Weights of a small image classifier.
Training: adamw at rate 0.001, batches of 512, held-out accuracy 100%.
Rows from block 9 of a small image classifier, named by matrix and row number. Rows with one number belong to one neuron. Each number is 500 + 40 x the weight over its row's rms, rounded and kept within 0 to 999. All counts start at 0. Numbers have three digits each.
After each neuron's rows are labels from the 100 images, of 14848, where the neuron reaches its highest value: "responds to" is what is common among them. Only what is clearly more common there than usual is listed. The data: close-ups of made-up surfaces with and without defects.
# fc1: MLP up (model.blocks.9.mlp.fc1.weight, 960x320), inputs 64-127
# fc2: MLP down (model.blocks.9.mlp.fc2.weight, 320x960, transposed), outputs 64-127

fc1.720:479494487501568505598520576515501469422556503522504394509500497500500500520552504533503497533493483484504482433498532498496423503499503504504505433548512499499501504479469503484490499528476694
fc2.720:513480442457499450502501501497503499528504472522482561505500418502465509518515501500507517503458500457492562500524462486468452476495444559514526517504469501574507501569509463496535511482372502
responds to: crack; carpet

fc1.470:564493504523441500539477526501483507493563474522315561480504529414507496566506488462549508502439584594467424481581475643520498496504502503529517476536501501511471514522502494476470554503508507
fc2.470:479594497549508498509492502494501465522532501490437530503504522475509504481504500551492501538528553470520527551503491677538503500537511474492499508463482534430529504508530485497548500500497513
responds to: stone

fc1.120:529503557625497502500500541500501478500499544495474532500498496502500574499708443474557489459501499501513504506493553574494536520499501429525523495452498512441567502500518478550393456500499522
fc2.120:448576494578447566461501496503468419512487496458511464552533483543501486384503490500469460500591517494500487524454501497518512498498488489499493504434551485431531581503509464485535492550478457
responds to: stone

fc1.712:497501500509462469485498515500500412501499471554498534502519538478499508503542465493542496412470460552459478351538537501505507484516462505500508492504566594494502510495531500457499525462495508
fc2.712:501504531500506498389499502506643591498495504477502500529534584499501488500547452467527510460501363500498501368493516472498512469498567504477505463490489462505486502502504491504500493561594623
responds to: circuit traces

fc1.59:478341501482588523512481490597482518494500470523502523483505491496503517550508481467493498541503485530506519442497522497510483531642488544503487502467509522488484524495495477532500499498500491
fc2.59:578524486464496505573460461594506498498527473544500480402505509426539517541492481509500663450492498499513359496494496492462484501499496564498466502562380505535518498445389494503512500515504500
responds to: crack; circuit traces

fc1.539:437474663514493443519454538552522503507485575496497533511491717286522511505516475458501476500497497499498518504536507502498522492445519489523501385558500503338509492469504491551478496501399497
fc2.539:632513307258495467500502480497495475503467435609519501505499498477457495500500491482497503516504447499519515498484502500475453492489497472529509505527506509501463573494511555552507532492443594
responds to: stone; carpet

fc1.212:492502561506501505501497570508501511503495558577500525491497480496501501499555506491497496495499573513500499503500521499464486505492562480496486494508486500499477513446500460499424531508510521
fc2.212:477509549501568498476563497414502488580511499392509478501525559509489499472506482319476605546502500500555512526498485503506488446506496498504461469498487483475554486423493474532522482483493472
responds to: brushed metal

fc1.246:498479553580387430494503498500491501528523506526459499566573565500512531498520512482499415522505543469454479501498499491499527561507506480506470458545495554506490495624502475495512550462490528
fc2.246:568475494508518552517503556496499484448493514489441428414521524513509487519556494495500517470485505420507514607477428462507432490510535500532467506490496456491619506479528555542520517508486507
responds to: woven cloth

fc1.106:515502501516513484479513516504502499450494484496467507514497500502517499498471501528495497518505548488453457516498480490499493457492500500502499499503498511506482498518488497468500498510477499
fc2.106:438556516512492504513495489469501482513519543569500505505495498563532409498502500480564511545510500477527501602514511424499496519524355405424490483485499518421497500496464461503431509506494504
responds to: wood; stain

fc1.126:479493566478505515531417555572477532424479555547512501543500533420503577507581471505550532386419479509499528501511550525507506420581463504499498505502610493494474492402517500539509502535488528
fc2.126:519451496595487504508423450483513464526502484556518480521459508503524507474507580502545502489491500483496455497497494537465485482501508379484508494501457486508492497470463574510409522496500484
responds to: scratch; tiles; wood

fc1.358:496480523490517505490457508515500501478480501501500500494498515448501609498501481500490500483503494620511501500492409500376490552503547507489498501495453499459488481494484474549500400486497500
fc2.358:494496496500504519448504514496451592552514487473502493500502511520472538487514509535485487490505501488527496512500393528536500494467472502513505511493503382501501498501498502379546481504559531
responds to: no defect; defect: none; tiles; wire mesh

fc1.423:557513472499501524532520513500500363568514506492489534465499494509470501510510474504505446501470501507500521465496616498445461510492464486453511500499491499457499491519449405592499549501313497
fc2.423:500593493500526522489499392529502522336520518500498499549500536500534511496443473513500495494499482562497503498494523499476568487498504499506461568537474520497500490497439501522577451494489501
responds to: bright spot

fc1.36:448478538475502550470503511524519528497500505500499500503487534500501496502470455488537502394444501671518487392476496501480512528508521480538510501492570500467500452503500500522481385504497560
fc2.36:502481526478499458502489495518500502501499515502498489505490491504475498499460503500503536496499568500500507507514500504514558552500479411388498468571507526488448499494535571489466497506554515
responds to: wire mesh; stain

fc1.71:495504526564496517499488571500505514490496502494481510503656501488499546502531412479498480497503533528488477499510499512509503514498502486537620436458498501516505500408546492550344508499480509
fc2.71:499570499498544499503535511502509463500496486509535488441484657524575476489539370413511485529574497513480477596511497494505464496518434550499502503472538436498485526521510487477499505491498441
responds to: stone

fc1.475:501471535502493454584431500499499579500497528496498504524500502501499591500515582503502462545501556452500498542511507569501503505500501488510458432459491499497493499513502497516500493734507513
fc2.475:510501500491483505503483468469425415498499483493481534500477500505501419425499547480504471510484596501522500521508407503500520502497465490529472554502487511487499565351507468508453491402394502
responds to: stone; scratch

fc1.38:482481508504531479538519498504435383393525539477459438500554509510501487517488440522512517542496405494518442458494543495499503493496519500476501455502516550499514499476499505536534407500433508
fc2.38:483402434505443558505454579500475524496537475471532497511503511497489500499504502500495513452456516467510498509577461497438401499499447572500632507410499500485494498473519505501427516490438504
responds to: hole; circuit traces

fc1.363:501476505472500517497465577519501503500497491506479536475574505394571524508445517512498512518474588452486550515499501529390542488514497458486501498499551500511501492411503476490493490529503505
fc2.363:448524501487485495497502470611501470526523505483478508580498539493393500496503489527513434478516496496504480511499502487445556469569510489467499575507494500502479489592473495392571490510528496
responds to: hole; leather

fc1.271:515495513495571499606488499503502539537486502508499558502498500491509580499501517538511512508494513530500491508500515491493523586497552480523442423534547499493501502499519483508498518533508515
fc2.271:520497501499506493494498496506486463497466523485531497482462386500517450506572480493516477550599488502502458530500499517502494476467359482500456499457485499437507508513509340500517499529489466
responds to: wire mesh; smear

fc1.320:500464458494560454496498515500349498480500501499357464495462496501484509507471458483511500483499427498419502499500507497475485499582496506499564502505500570491496502496465505513551502516499507
fc2.320:474491423494494505480506515504464509522524503500484503515497495503490491364498497484497516500495501499523502491597491487500499505499482465460500506435505490500502550498499502509505490500516531
responds to: hole; leather

fc1.326:514426537493509504497502503518507494501504498635418526493501543504579501498608498465498499482500495677577500505573499496501497565491511505495518470485491618554500505378520499500496390493483538
fc2.326:520454509541493551478446496488470464440472496532498486499495527542592456503570452546473520499500505496511441571528498462474493493494493484485495449513428494525492508495480476501504503460467488
responds to: circuit traces; dent

fc1.719:449499481522480467499500518495504498374620500472491528482527515503443497576495496501498465507499501496520506500499665505509499470527497501493538403547534499506546507549444494614499537500497501
fc2.719:493456501502398508465522488499495485464454518525497492499537495514696440531500481436473498508456488499510513506495495499499572514501416486496494523575570501483494527488448488510484488465514514
responds to: bright spot

fc1.220:513501504495487433528504627499504388517483526481492663485498504464501501571503364497500537490495561499504497490497514506418500521498608494510426495496507499498507469481541369548493501502484499
fc2.220:496506495498501504497502496503502512498562499509493486559514506503517536534486489497470498501552480501499504503545499481463494500509503502505501506444500499497512451498450481508538338490497498
responds to: scratch; tiles

fc1.728:541501500484491512508449496541503591511519495544501535495549490405508551506504533545521515503498534499500514501488512499411510404501500504500458500506501502467497484371534479501515542502503512
fc2.728:485490527496452512482497503505521485486507480423484571595508539517448570500500590496499536468577496512485537468470617499492616336508494516500510534486502518499500461492417534529505549514494494
responds to: wood; no defect; defect: none

fc1.409:549499492502542527496497507497444499406468587548441473497501474486497500493500623500503502485461491509498480523500502499544500504518459587495535495496503511477478511475555479567529500497525499
fc2.409:551708528500502492512489419519500649501493499525500509493499531479507507503499660527460500467511483511541483499498513498427490438495502505501449427502487507545480526392468509501493595520500501
responds to: crack

fc1.131:474469485456409517507497498506499424468512488501496592515536558500479499511505495545500494500490638508494501506506498499504504391485432482507495500497636509502481469461474469504489480518499543
fc2.131:489507481498463517499545498507446506486467493499498646496508502521496551495507484532462585573499515482569499500577509550515483526546504501499496483434363500444434472486500477491472556497571521
responds to: stain; wood

fc1.174:515508457498500492499504521554504516504498493473500501603481697497617499498515454507495475524503506588510333503492492490542529476500523642513492491472514509501338493562470537538544503500504500
fc2.174:533495459434507490501525448511498440505500500543501618499499528501487529468498501501499483503460502494503646490516499490536493485517509502577524504502497505503497504505500540532503500501501502
responds to: dent

fc1.77:509502565509571507479496498494500502527439578497500508521499503387497666500500500499498526499501485439478508523497497518491562511502440501505455508496500620527464451517499500493471510549467500
fc2.77:500492499501522378523501500521516556526515511508493534455504526504489474520497498501551531452510456548500502500500528503559500456545498435319442495503459506485493465549497500493482517510543522
responds to: woven cloth

fc1.706:503500514580500487522440498503503500469504497627525494500500500483530496498434460502539486512524473495478523391499634612483469468508494508499500499536535471501504491497477485469482473478496501
fc2.706:511561553498506459515428450497492488629501500500544490493444479499504453501409510499503452528502515470524380506479501511504495521503472499530447527490470499530526502491452402498491517529469492
responds to: brushed metal; carpet; no defect; defect: none

fc1.443:501394501492496495497426502496458497502470562494495596479504573501481497677499503498490504508497500498511519501518495500491501507476464544462558478632507500506509500526495402504515504499516494
fc2.443:501505491500529503488493504501502501483455498497506458509446493503507445530494513492460502533517497499305578501586488511530495494495497499522438499478552496546513450514534495501494531518494529
responds to: dent; hole

fc1.48:460500512501431494433507501499499496498485504500499483502501495520498474501506508501468507498501523500490520499498485500520498497507516506491448500497484502496427472500498501501503499496503500
fc2.48:500499499485500500501498504503646540500502524497510534509495495491502496500440497516502510489504625502500503499534500491498405524545426501444448547498503501502486461524505474499476471473517500
responds to: woven cloth; stone

fc1.372:563499589499509545501511503496501507496446540498496511499497502495440498490518505502504528494498501524378494497496504501416477501503443495676502547508507501511507449500456470504423504498480498
fc2.372:458440504518504495497505600533500481503499504498500498500500497501479505500536500500500500495533499500504501500500501499496483502542464502499493487488501498491500515498508489471505471500561502
responds to: no defect; defect: none

fc1.330:498501515498498493491528497499495496501502524510519499502499498501501468500492485442500454498500458490398501346505549681500495534507441500501498517506499499501500467502504498490499501479500500
fc2.330:505496501489497494447522501500404507499495422496500500465588494494495570500464501500501487504487529498500441474500500509505429500451624500454550458512488499494500500512497480493499500509465480
responds to: carpet; brushed metal

fc1.435:485499502508473495501464541511480499468496501503503498500507501502501503522521590508500515500483517563419464481495448498477508483510521523499499495481481506498452526500489481496550497501487542
fc2.435:546488399496501542525421491433550395430500489502549499516424500425546501483496499497479440507501502499500519515531548497511497508480501503501493492470462500499500661485639495562500508497399502
responds to: stain

fc1.449:496498499500528499499499500499499509500497574500513501554500545498508496500521501468501515502500496501299503500500495520535490503502502411515472385500499730460443484485499500576496489549500501
fc2.449:445512564506408471501504503437690442502507552539500495581499459506484496468501502500500498499481500484503529496500550503501486538505497392507512527508506517502476483484487482475453484401506518
responds to: woven cloth

fc1.687:491499487530507474511500501526493487489494500499501523503535533502505490507524466484506553448501474616440500405529546500513410501506471507530516494478507615497487495510500491489470502500500500
fc2.687:453489444502504442490521500423503493511503448519515542520501498501501501499544493506499472480536559480504507584468403515500494506499499530418481479520481497553439498501488504460469487469500504
responds to: circuit traces

fc1.399:495498499485532456496499492511500457424641561506501500574463503503501453612470501438497498430500491630498497499664503491506542449563480560500502498501499563497504505514499507498553504496499498
fc2.399:496505496505505437497484499430502503522514493471593502502502549499497561507395436506495496498506464351505506451468501463400511463499494503582431500436507495499497485558501562501507493574528499
responds to: circuit traces; stain; specks

fc1.764:503453500501449504475500508492501486512423496504514634501612422504552456503421501522558571496477535536546502457486503499464446347510504513473499502450591488515505476472531548495502506497596486
fc2.764:497479511473437553527463504500476460533569488500484498505500401435508509591436495550501514561452510498505502500481517510504491500498340396529475561567505531500562503536549431501500478496493506
responds to: dent; wire mesh

fc1.555:504500398510499473589510522495471499421501498497408509500556489502536501580411495417501430507502501514502525499514486497496599526531530503514525545444498551541507505508453487514513492500509498
fc2.555:498485505411501455478488527500507491525466488441501502571495455501475502638471495468493429492517500503490520470486536517433634491472530483499502531506492501501514333535498505537552499483503503
responds to: brushed metal; crack

fc1.225:454469473553501471480523513519504499499533504501324501526501540468504503501533478493501486471498519500433492500546433500528514490502452503501519496495522628453504516494494508517486499651501500
fc2.225:497459522573517539455558500526552502513502503504475520498513521502467523485519504512474503448523473589502498504552503501512488502508474499428503393481498500506508498488503501496463500407510501
responds to: leather

fc1.373:487496480494508504499506501507505505500523564499470499497491494498495530489500485466505501499498503501547492499501549509467571522501531467493584496452507500527578528509559479519321488502492500
fc2.373:500568475513451615524506472509504498491499505496470410499487524499523472415528521508515474496575531502514451568488499497510519479501517563508504580426595503495532529392505442424484543493488505
responds to: stone

fc1.215:500458502500483450520374477536458546502475479493503486507486598466494493509454493550512558502487539500493513493500548501478422491501418515486481543529502499464504501495494517512586518492512509
fc2.215:454499534508489509473472500501484504479508512397514451569492549498472444473489490558472500471495464556509528500500509499514477490538478572524423510560651515617468583486512530515578482531482512
responds to: stain; leather

fc1.718:474500521514503533488500472500500471508370521471503504490496475427491585493539527484500547486500505542419528502525492499376411497501486463626511587528490502501492438503456460498512505498406500
fc2.718:499503469501510492497502501503500481503502503499500482500500499497496501501598500503497497529539515500482469504498499499497340591499414518474496488497509499558516537500510480484509499500502499
responds to: circuit traces; no defect; defect: none

fc1.124:490500535461469488490505502497491493499504492503502493514499515438500494500510475516557500490484487492422510268509559466504493502501498500527517488508495500495502497464503494487522513496510500
fc2.124:498545487498495482499531500524384496484503497499304495403494504510492502497502548502500501526513512504526500501452502587575498517499509522438477498527496503407622502460504500496494492517426441
responds to: circuit traces

fc1.47:495501491500604524530502505563501447494524534486510502498522488475524499508475465529534524475478440503501505392526504494518512484500556499553539491493500499502503491502495467497487488558500494
fc2.47:497498509530544500475517497426517505501544490524557515500520582502498498496509503437490508491581500493484485500511415486547497527501505480478495505528510484465500499499518414501499501501446531
responds to: tiles; wire mesh; specks

fc1.163:451474507531443493501509477500503481486532501473492465475543528500478507548558538498448488434367479527518411502530574512450497502534560500504501502559515493501495439489396467580504459504479528
fc2.163:493438486519467530499529605501508502525514542533504498506536500500499465530521493486442524523502471527499497510606487486552520497633418533380429547495578499503485542518502471481500487483589504
responds to: bright spot; leather

fc1.90:495505504513497480485500597493515515477500480494518539490487655497506439489424499542499500547525494502455516499539498482559574478497402496499483484526496527504498513417501498538469501498399563
fc2.90:438503481475511503508530462500510481492526502496529521524506489500468542520500466501491508467429501498622488485425493450495533490503522489509508511567504498492502497549507562525509502500549495
responds to: smear; carpet

fc1.7:530482548500488477502478623482493487445495500494482523514495497478493492498505490522644614448486487515490495488493492502500501417499373504489438502488499495486498503522500438553510470477452596
fc2.7:496476493513527505503537404510501439581529495529538528503485488475279503478509521500554503458484500500528493488524501510499393597492547485394502550502490506475478496472487510483469495534504528
responds to: scratch

fc1.184:476499416498562385536507500509498501470662521490461500511554502523492485585500545459518489363503489550512501412725501494510498492498534476507566486488482510511525501500498499481536482501529542
fc2.184:550454495507629489498480549474501624519482476495509510492492493496503561520498526502502431504541502473497502427481500505525501402505482499648504502498493504468490429484508500493501520498426439
responds to: specks; stone

fc1.398:554500528414500540503447431490488629443471524502492494499507465483476503500505484497506476526478504497500502462605535498521502522513475521499483499395500500495443466486507504516508479496492495
fc2.398:510518386496482521535475585552509469499516500551497461440499495498486500600463497499492542508545422505500408498525505490520421500513492503500436368502500501482500452477416513468498505502410507
responds to: crack; circuit traces

fc1.236:501504458560561469513489598541521429542498577520505537490501500508494488491500520516457520482500510628527451503506507501492428511420500439497517498431525504487588441444490391518327518499489559
fc2.236:534556499472487504514440450432452499496495411609509502501499559535433429504503520524483489517416515464371387502534526497471480489540504496511509507526554600565491511466515475505462560508496502
responds to: wire mesh; specks

fc1.700:448503567496504555496500500513504510523508496519478519499489507499495500499640390527500502448493464507533471495500497499499560498495444481500552388506495614491500539488529512512496486501496510
fc2.700:500501425499501568498399441539507517451500497497499495497392496472539498511500409544499497521502506673495501520502477514501520568501506553495503542479502500552505496506495497462505532440507494
responds to: circuit traces; leather

fc1.586:472497502514495495506474563502499516544511506499501529500511502500522565503515505486500495481495504522361548477583500500442435492503517489603499536514498519507462423506511462502498400523499499
fc2.586:509498501509462588496501498540469356511465498519456485449501523473497384521589501501485496520504501558502416546502492492408473545496484525554491587492524467624550521479484527497538490457501478
responds to: woven cloth; no defect; defect: none; circuit traces

fc1.482:494479523512494497602498500517500499492637661560487472497535518504586453501591464492500508447501510504466508503500502621500515453490548420478498492485533490513506574503496507487446508515500511
fc2.482:533514455516449548465498512544396490501454437463503464480500461507500485502505499501489513517484511581513528529497482524511494538489524539593568528520503499510523512511387482532512551498476500
responds to: brushed metal; bright spot

fc1.596:412500595501532518500500500503500497514496534498501500484486565506498499499495504477497500558509493526566496504501494490522507512492500462510479401560516559458530507480590501448510524500447537
fc2.596:561500508503398501500501453499438473486495492614503517473483632440559464491499477505482471494462500586508509495496508510494493550501502500581509502514496537505501502519453438543501490481440527
responds to: smear; brushed metal

fc1.676:539449549502496496502506586508488503503520485503499547505480494499496488739472518533502486519505517487519501502493495491503539507483502498499501499518516499417443499558538510490540493517476484
fc2.676:508507543434503543493502493533496545500497518508519496496482523500565483530500496498508385544562497497426564476506518435482524500475508484524501498471488502433494500563558492484497499523503420
responds to: stain; brushed metal

fc1.420:499499499515482495497498501499500489495510509498305503509501501503500489500500511383501520499500508507462502500514500719510594509505490498501473498477513501496495502551500497521496485503485500
fc2.420:494544498500526506495500525504552499433450501474270490507578504490503497500548500499501497448517489501505469500505500588554548472492569498295457489484553500499501500471499499500497498502549584
responds to: brushed metal; stone; no defect; defect: none

fc1.505:493326519506479446556507483533498520558511593475497544520559493440457507508545488506504554483491523493494514497570508499428480430499365465504462502510504501498472498493483487434545500555493527
fc2.505:499417504508513513497515612504504502489473489407487499516558430499503527508459463444467588432481498567525499494543410528391492487505537483516535510507490508467491503473526602571490511474496544
responds to: smear; leather

fc1.234:458500520610502501555500505498500488499504504491365500492513518469500478500542519464500588500500492615416507500502464670520386503502501486515506453488499511500472608528501467506465527509494513
fc2.234:566526546500502643500500407529364501474452505484502503433493500503480455519533497500519510561503492548485485516503505582541498543501506495399500517502493503522523511504522474502479520500417443
responds to: brushed metal

fc1.536:499500511484501497552469502486510513499524482496500495499491488509479494501513473463500496500447500500501325501543498507498405521507500333477482343496518504499499481522503500536419504513500638
fc2.536:545498673439500462497504452468505483470462501563500544503489572477526478435501510497504415494457461510501550501509503503455436522475520490702515543502498499488553500438487496508521492469480471
responds to: carpet

fc1.288:455467503498468485510498573512495510410572543501495500519506506438529530555573537427577465480499502554482394501511474509545494446549455454498595502487669504507511545456478519499503496597506574
fc2.288:499384531467502396451499485466503501501501500493501551517500481431499487503501558497501497501498544499500592529489504555465431500499513514494509489556464503493478502537589497504551501505471504
responds to: scratch; stone

fc1.266:461504467580501492499513502570460534518465549514501495512496501489500506500500524504498586480495507554495499519498498502500488502519498528466491416485494500501516479570542443497489513501484503
fc2.266:463449495566500561500520498533510579500534511498506453502497496499548533489459503499497622499542543522497500501557475488346498500577451485501495501456509500534500500492531561554502414578473495
responds to: scratch

fc1.437:489493499528531516467501500503420491421523585523506501573533502492506469511497507508500488499498500501464504500500484541495484503569483473520486483523515638498484497499472481500498457512488500
fc2.437:509500499492526491379523500542394515556422439427576486480513492495515557546491500480500485489596491595459498495472491530504512477487495503462506497486497408467494513498503459517502501537490494
responds to: woven cloth; no defect; defect: none

fc1.515:470501505482500489520515495501500478507445506492518484496496533464498481499499435499606501497474467496463502287521517515494480447500479460574520495501500488499500434462502483498508501500502499
fc2.515:497515474513478506558380528508446496495512496504484528500472505511482470474318579631498462532465518500508502502499530662494503570509484525497480512521499539534501498504499497502488498502462454
responds to: tiles

fc1.711:417478505497461456492463501501488493510456488500381509514472628426527438503388519517496560532484517499508519503554500488513441498500396500510405520571512506531494501479482477499549489531499525
fc2.711:505506446500483457408483490496484499499498391422489446497514505439505474495496497498460533551434501510499488473453501500481484503484600608522522531516613499578508506496543558500481503460490479
responds to: leather; stain

fc1.317:557484492515517516505501510549478496494467521498460550475500495487508517502493491493515500506483499602500479503502500511288510501514498501404506526474512485499487456532497482501497462497504500
fc2.317:495510525483493530502506492534460492512496500501509491504502498510519567541500500487394492555517538499492345513493475536497443500487466480478513529595546516498535504592520497489589498565517497
responds to: no defect; defect: none; brushed metal; wire mesh

fc1.542:508489536559498454500499502501493507504483569502501499493545561417502500502451538443500502508499621501489512500513497541491431502490541495541463370501464531435496535485507499459501533503446504
fc2.542:504498471583491531532479501510506495498604497663509602459480489500498411476455495503504504641527636468495470499506535502499343565549437488493499538489476506501503472489499468510459485407447496
responds to: brushed metal; woven cloth

fc1.58:503500486509514499425452501551430500519489372512482507512406500503499495566519503498500503389501507500420460484508498577508534514503488511451531508472526497475481548522545501495554489500500500
fc2.58:554537496413499470612422450495559496486505500602508500498505500477537395501502500482572498504497481493453503501497506601492481525498504499502499476498500535499501463503537481500490488483425501
responds to: specks; leather; woven cloth

fc1.263:509491467443495504504500505500499508500500503503494506545502512472549507502513457564500576500500508451497498397501458505581545469506500502528563498513499481505499500477486493495501501519499504
fc2.263:512484522487500502499521452503490512509490479501507499497501459492500538536503498491504505506496492509487499432494499544496531518498530489458517462500494608479523494486617497495484503515418459
responds to: tiles

fc1.497:499506487451489496496492545501330496555521559538498534596625501499522500560472424510499499455414513498499447489498500524438499485599474504444490500525538496488516521504500434527500446506466503
fc2.497:495532509535487568464592500502455553468505499501488482500489495495499508495511475476511530539507500504505495511539449557530540499502431503553535447417488363490496524522514499500579508543495528
responds to: stain; woven cloth

fc1.132:497501473541386498546500501498500480537498500499500495500501498501499587501488501432497500501500562521500503523501441501509418487500500490499484501485490700510446492492458500503500496501506500
fc2.132:499500507496499418504500545466504513494503504508502516502501499493501500524501464508504428500510422500424504492509522530520529504471506500412508490457502501534506480515513444459497510602515505
responds to: leather; wood

fc1.117:585500499500508491501516587499490513518515501508479485485498501506480499506500420502503472494419497504490326497503518499469489449526486495495514500503500507503380506501501497511500498502499530
fc2.117:476530501457479495501507446502486500444488576490500503581525500521505500477502492489518482502424500518584569496434528500485538498493577424546459504496466510510518499465445507551500505495492506
responds to: bright spot

fc1.697:509509502496510391488496559725501492489521551551491574509492501470526489491509512497498481495511514500517489504571507503514516537499519553486486513423484490502410501493484507485434462492505502
fc2.697:544446528493500488519468526437504362456486483533517509515496677498484417390499661506489350503503482555378513504508540489504500499502512631515500501577497503519485487537490457499504499477414488
responds to: dent

fc1.447:469497501532425499483468489505429486474513488496463504508492507492512502511501521495549484519500485555482540398525514631500377546540494503524428502650515481470400517532475501532556470501482501
fc2.447:497477502582456518539484501539483485528571499498495565516480500502474464430501506554444500517634558517500454599519469581497502480500458451501497499441499500514499519480461446500435496499453502
responds to: stone